config.yaml
steps: 3800
epochs: 18.7
weight_decay: 0.01
Rows from block 3 of a small multi-label audio tagger, named by matrix and row number. Each number is 128 + 24 x the weight over its row's rms, rounded and kept within 0 to 255. All counts start at 0. Numbers have three digits each.
After each channel's rows are labels from the 100 clips, of 14976, where the channel reaches its highest value: "top examples" is what is common among them; "lies over" is the class under the peak. Only what is clearly more common there than usual is listed. The data: melodies that start on their tonic, played by one synthesised instrument.
# c30: last pointwise conv (model.blocks.3.c3.0.weight, 384x384x1), inputs 0-95

c30.138:107144111090114098137161105158119118072105152123079145091100153141131100197111094118167186132128102075121170095127094105138107112111157115135144158113132141151101133114091094137136148076100106132106140128103093161177158126154192153153127090151136168102121090196077174140123132153095123108
top examples: square lead
lies over: no note

c30.90:085147138079138140168081126153126060070102186123101152109127143168098089110130136090153116080116118079134105155115151189199132218114129112077140173131149135114115116121102092092099130121091114110117178128090134121098147149148070146144128079098087118130123119118101141132135162078135106155
top examples: square lead; the note C; tonic: C
lies over: C4

c30.215:116160148199196127112167134105160144140115178153147121117177106151150140143089125166118115149156143120124111095130142153093121186135135105140165109175117135110120110064130097088144108114105204130123105108132157096144173110112156180153141132125105100136097094111075135165145106101078095151
top examples: mains hum; clipping; thin (high-pass)
lies over: no note

c30.163:174122107074102126085163150119111094151140122126135116113164163115130126150109123102135173108106091133122132111123102142082158118102134105118091147105157141159132111150132145136126199122131115122110106122183110140160134129156168132116152106133118076147108106153111123113109125159093127137
top examples: the note D#; pace: fast; square lead; instrument: sine tone
lies over: D#4

c30.72:180149166109129094097079117131172138146093180127151140140103128133159136127128136145105118115074131125121129117136140135115132089112155121145134118078094124133169128154107120145107103102116162145169101098099140166109107098134138106138146143084117115162133181126105083092141115126164159102
top examples: the note F#; marimba-like; tonic: F#
lies over: F#5

c30.115:128157143125117147072147127140123132119102149231109116116152137153145129176182132153184119174123098099126100117169146093109170125112092183174123082094134098101172130168144137128129167150116138084149165137154104178139133141145119121122171116144143167116109113139099116133149139128155080090
top examples: muffled (low-pass); trumpet-like; white noise
lies over: no note

c30.179:115146169151123132114109125079108134188147140114195136154126142144109144128170176107153125183117109099067161171183160080111178129147137117061130110137119108114146080152146142100110175127132151142112116099119132120077129114107138192130136147078117149151145125128163149132152080130132128097
top examples: the note D#; pace: fast; staccato; square lead
lies over: D#4; D#3

c30.345:146120078123102123077109108111096130132098136203124109127098120141089100148124164103149140128088139114104106137148145178119134111112156120128164180153145139152121106139121133126111163105073131107116118116108120111090177079150148104171100135123104136108143144135128151131144134123134111163
top examples: the note D#; pace: fast; the note G#; the note A#
lies over: D#4

c30.294:085149096119159153135129129147145105118140146127112121134110079108089101177092104135105095143126129072137167143110185107074175113072105174148149154116132117114255090125136105106156118135136140140220111116140125162080132148144100108167194136106059094192231155115112152145134102146106134088
top examples: the note F#; pace: fast
lies over: F#5

c30.47:139117129114096159153123094156112171187162136165141137133126149141137113109173116141167116115109112137142161078119110130178118157123107087127124110134166128085146119157092151176122138133165116103132138140091092124132100166091144083116121118157098106145090134154086147142103113155152134131
top examples: square lead; bell-like
lies over: A4

c30.332:129110142088123167167115119105156104115160146139166070112078103145173121161147099152129170132153126097107166142087107172202119149062145107122104087105144133122123104153162096154115131057081111113143152088135125159152147135148127090119158108165171172051108098157087162164087114161073140185
top examples: square lead; the note C; tonic: C
lies over: C4

c30.73:151150132161111098113140158112128126142153170143149137149114100117110103068122162136082124129161205095097094113140161165134111106149125117129114122159150137124108138125158141100134134171076113162153095114175173121107114146144162127124137123110105110108135114133139137124173147121128134132
top examples: mains hum; clipping
lies over: no note

c30.17:113118127135138125152131141164195147110119129138150121160094089102152138105115175110130095151169146174116151148135127122103111089146121106104115159098120179102129122158069140142155104104150154110154078159104134165101119146138132131127116079130098122070090084067144134135121146122159160098
top examples: mains hum
lies over: no note

c30.280:135124138111151101122135147105133147099109097124115164139135095136142112164155165151057101127175129121130077115155102121123090097134151182131127161135124125143088088151116158172101150130093172138132168119134111084138110122166155116127092079116085105117135144181112101096100123136115148084
top examples: mains hum; clipping; thin (high-pass)
lies over: no note

c30.22:082114107198135117150118153106167119116160139096182138118133108159102095135119151141116136160145129101116100105109132136149165121148102104113158084064110118139126130117122104127118106086198144111123175060103149143084127155085131101143092149145107130108132142151108175113089081174120159127
top examples: mains hum; clipping
lies over: no note

c30.206:106106129130104182163146139181192115141151132129084131132139126123182120132138128180117150150091133136179146096094163131075145122152104132145177223103135151120114181115187140113063120141153105154111118118146162143115113106132169097130180047129123119102075118091093125067129170174158158096
top examples: the note D#; pace: fast; the note A#; organ-like
lies over: D#4

c30.137:123139145150119139100083130135161126115165119096115169144148103125135106121125136120138123143119102127146108115164134102193091121139130104134124142099123168078109074120166143131118166144153117132143137122127108182132114113116142125132119137145147108120116160090138128153126096130164123123
top examples: the note E; pace: fast
lies over: E5

c30.60:136186148115054099129155185098103139133108168150124120111106140133112099162148145163110166131138106152181114146205163114127103139149139145134144136134173152150138154123118113154101186112151185162154134118117107124098152103101110116163075153148149139116096134084122128118128137135109136101
top examples: square lead; tonic: C#
lies over: C#3

c30.194:147144131119130131121127126155118135133105154138152109117137143102136146142151141125157110136107115136156126112130139148096117118130119140117090134136144131119152147132140152155118148137147111142132134107134082144130130114132107142107117109130122146138135135123164119141141122126118121130
top examples: the note C; pace: fast; the note D#; organ-like
lies over: C5; C4

c30.96:097142101102141173153129105116144135081134118149095154133153088109127117139132125166158165154101117111094123152121129107188122153125114187117135113122145087142134145125184127134140176135153126132137140107119147119080149161114102089123156145107073123109161101142121118068136118127151141179
top examples: the note A; pace: fast; the note E; the note D
lies over: A4

c30.85:083088160187113156127099107100123123148134138160144117117115114104156152159138122144149102125117112122150160134221100122145101187151139143141128108107121123126145105149118148184142147159117116091130110180140144097104221142133127075103143111149071142124104169088078082112177076125119081183
top examples: the note E; pace: fast; the note A
lies over: E4

c30.183:126127142134128162128120093124142124132172166168089109132121125123101111121114132127190134112117141161098147116140158133115182129134103172102106121134080155174127119105195124111172155154096126164093154146120153133112114125158100127099128154171117123138137121109133129104127129121119115072
top examples: the note A; pace: fast; the note D; the note C
lies over: A3

c30.144:159131098133119146126104109122143109134110138098138159125135133119119154085092123129118127102127152145162151142121160089133125135136144107171161126165095082115112113149127165173192139136135143136141126127137138125153145130093140079117121107162152109124195146125130140168160163136122187097
top examples: the note G#; tonic: G#; bass guitar-like
lies over: G#2

c30.356:108101118111087105104112091141139071155136179143081082109110059133132129139139117185118095120117121102099155132118138146092112145130208074137105091167132207109137151140100100118130113107186109071089116105132116137113130093108094093138124165121110131105119133100138126117160123141105127157
top examples: the note D#; pace: fast; staccato
lies over: D#4; D#5

c30.169:165120142181102118133119169079086090174124123132130157158160159116100163101102142167141113124191139165129066081097113105084171088116169150119078109112169144147160102187121162118155143180152102128125146109125128183110186162096143090148142125139073115130126170158123151087070131074115140093
top examples: mains hum; thin (high-pass)
lies over: no note

c30.352:102116157073099152098123125140109086124102093181125137160127099141078059143093108190154114184181157126154094105140109173109097159126137111111088136123119144074146127144131147092133164084132108106157125111106191055077125090179154120128152096127103162143146139092141135158138103166146123117
top examples: the note F#; pace: fast; clipping
lies over: F#4

c30.308:168096196088131124131119140136099149147098115186123188157122122141102143129132087137082111141166123107152140134124106115107094132146133078124121120181106139131121133126117143128156165117143170122138135132139128148146171164146124140114111136125134165140102126163187130098120149132111063115
top examples: the note G#; bass guitar-like; flute-like
lies over: G#2; G#5

c30.228:147125083095141152127139101145143124090130105124132137152134149124170112093069135170107147142129151158130161092128124163139117097108166111148128109136100160103125112203116138127151142203102165085147155101102130130100157082152128178130150101130104123094104063098124135181143095187076082147
top examples: the note F#; sine tone; bass guitar-like
lies over: F#3

c30.92:142102118151119129116102112136148124134176191151158160141139127095106107080113140081142123151165172113108120156087091123107134143116104108181238076091116129129135097081128119122089127069167111091129151151158206101178091104136175076126126165089122100129074143129197098078130143144135111120
top examples: mains hum; clipping
lies over: no note

c30.173:104118114147144123186084159098169087103149111132171142096104119077118135105088078120187120126135114133095117125113162065132107137124168141120142100147159161127171060094109132106097146139131124120094141125112152157149151161108120120192108148131142129164109116136118143106136134129148143125
top examples: the note A; pace: fast; the note D
lies over: A4

c30.338:135115109133160111140103127136116110146144140080108132178141093160137132145132108110135154166147154093114124115084099123182132088116114162109111100158076077073096110131163104090137168106129128146166125141135142117103093175170102118134106126124083174127137092122138124160122140152134128131
top examples: the note A; pace: fast; the note D
lies over: A4

c30.235:111155113173153125113152189130133141124160100145127127153134105163120103125104105136157098140158155093166118128133121125137087091135138160105180137099112120119102146138130085119114168100172112165141097178140104134151124135135122148130101138123105104140113185150123134107105107160126127119
top examples: the note D#; pace: fast; the note A#
lies over: D#4; D#5

c30.295:067090132100131155127179124144126122158105133140158145136181120162145140108138110148126141100103176153121091142157122191118093163103112079099130136134152138079130162141123141126127131101184084139132204144097153104191149152154081079074124112159110113169144130135119115102130181122150119158
top examples: the note A; square lead; organ-like
lies over: A3; A4

c30.306:083163095122131106095132091099140119141164125169151130124186117115113115177058095151146112133129131111124117118145110144120123110082104137124111194116143167110255126173090145153104158122103115115172120082142061160074156170144160139160143108098107111206100182133127161116096123162148082114
top examples: the note F#; marimba-like
lies over: F#4

c30.381:225165178185146101167092150161082145124115110127102104159082115177206166130128112124130093134138149111136134097145115094105123113111127102138148085136154106191124112162110129146123140092101107142132119135093171153133163191124091080127108148123103094087112160180123134126079123113114110094
top examples: the note D#; pace: fast
lies over: D#4; D#5

c30.336:137159133163107164159139148095111070145133105091095108134104142126155143123204109158143102108154095185143100089119096101153164113135126169117144099160106158161146117160132143131169192108150175098105113150155149129130121114109120154119075110160147127098133142162104181170137117124101122111
top examples: the note E; pace: fast
lies over: E5; E4

c30.218:126139111147128135095115090132119146127115108107132112143147115143142146096138108166110110140139122111113131096103127112142136115130133104157150131136146139125121120149122131164088120132116132118118110116113130143130131134163108149151112133122159086151149105176106109135110111141083141128
top examples: the note C; clipping
lies over: no note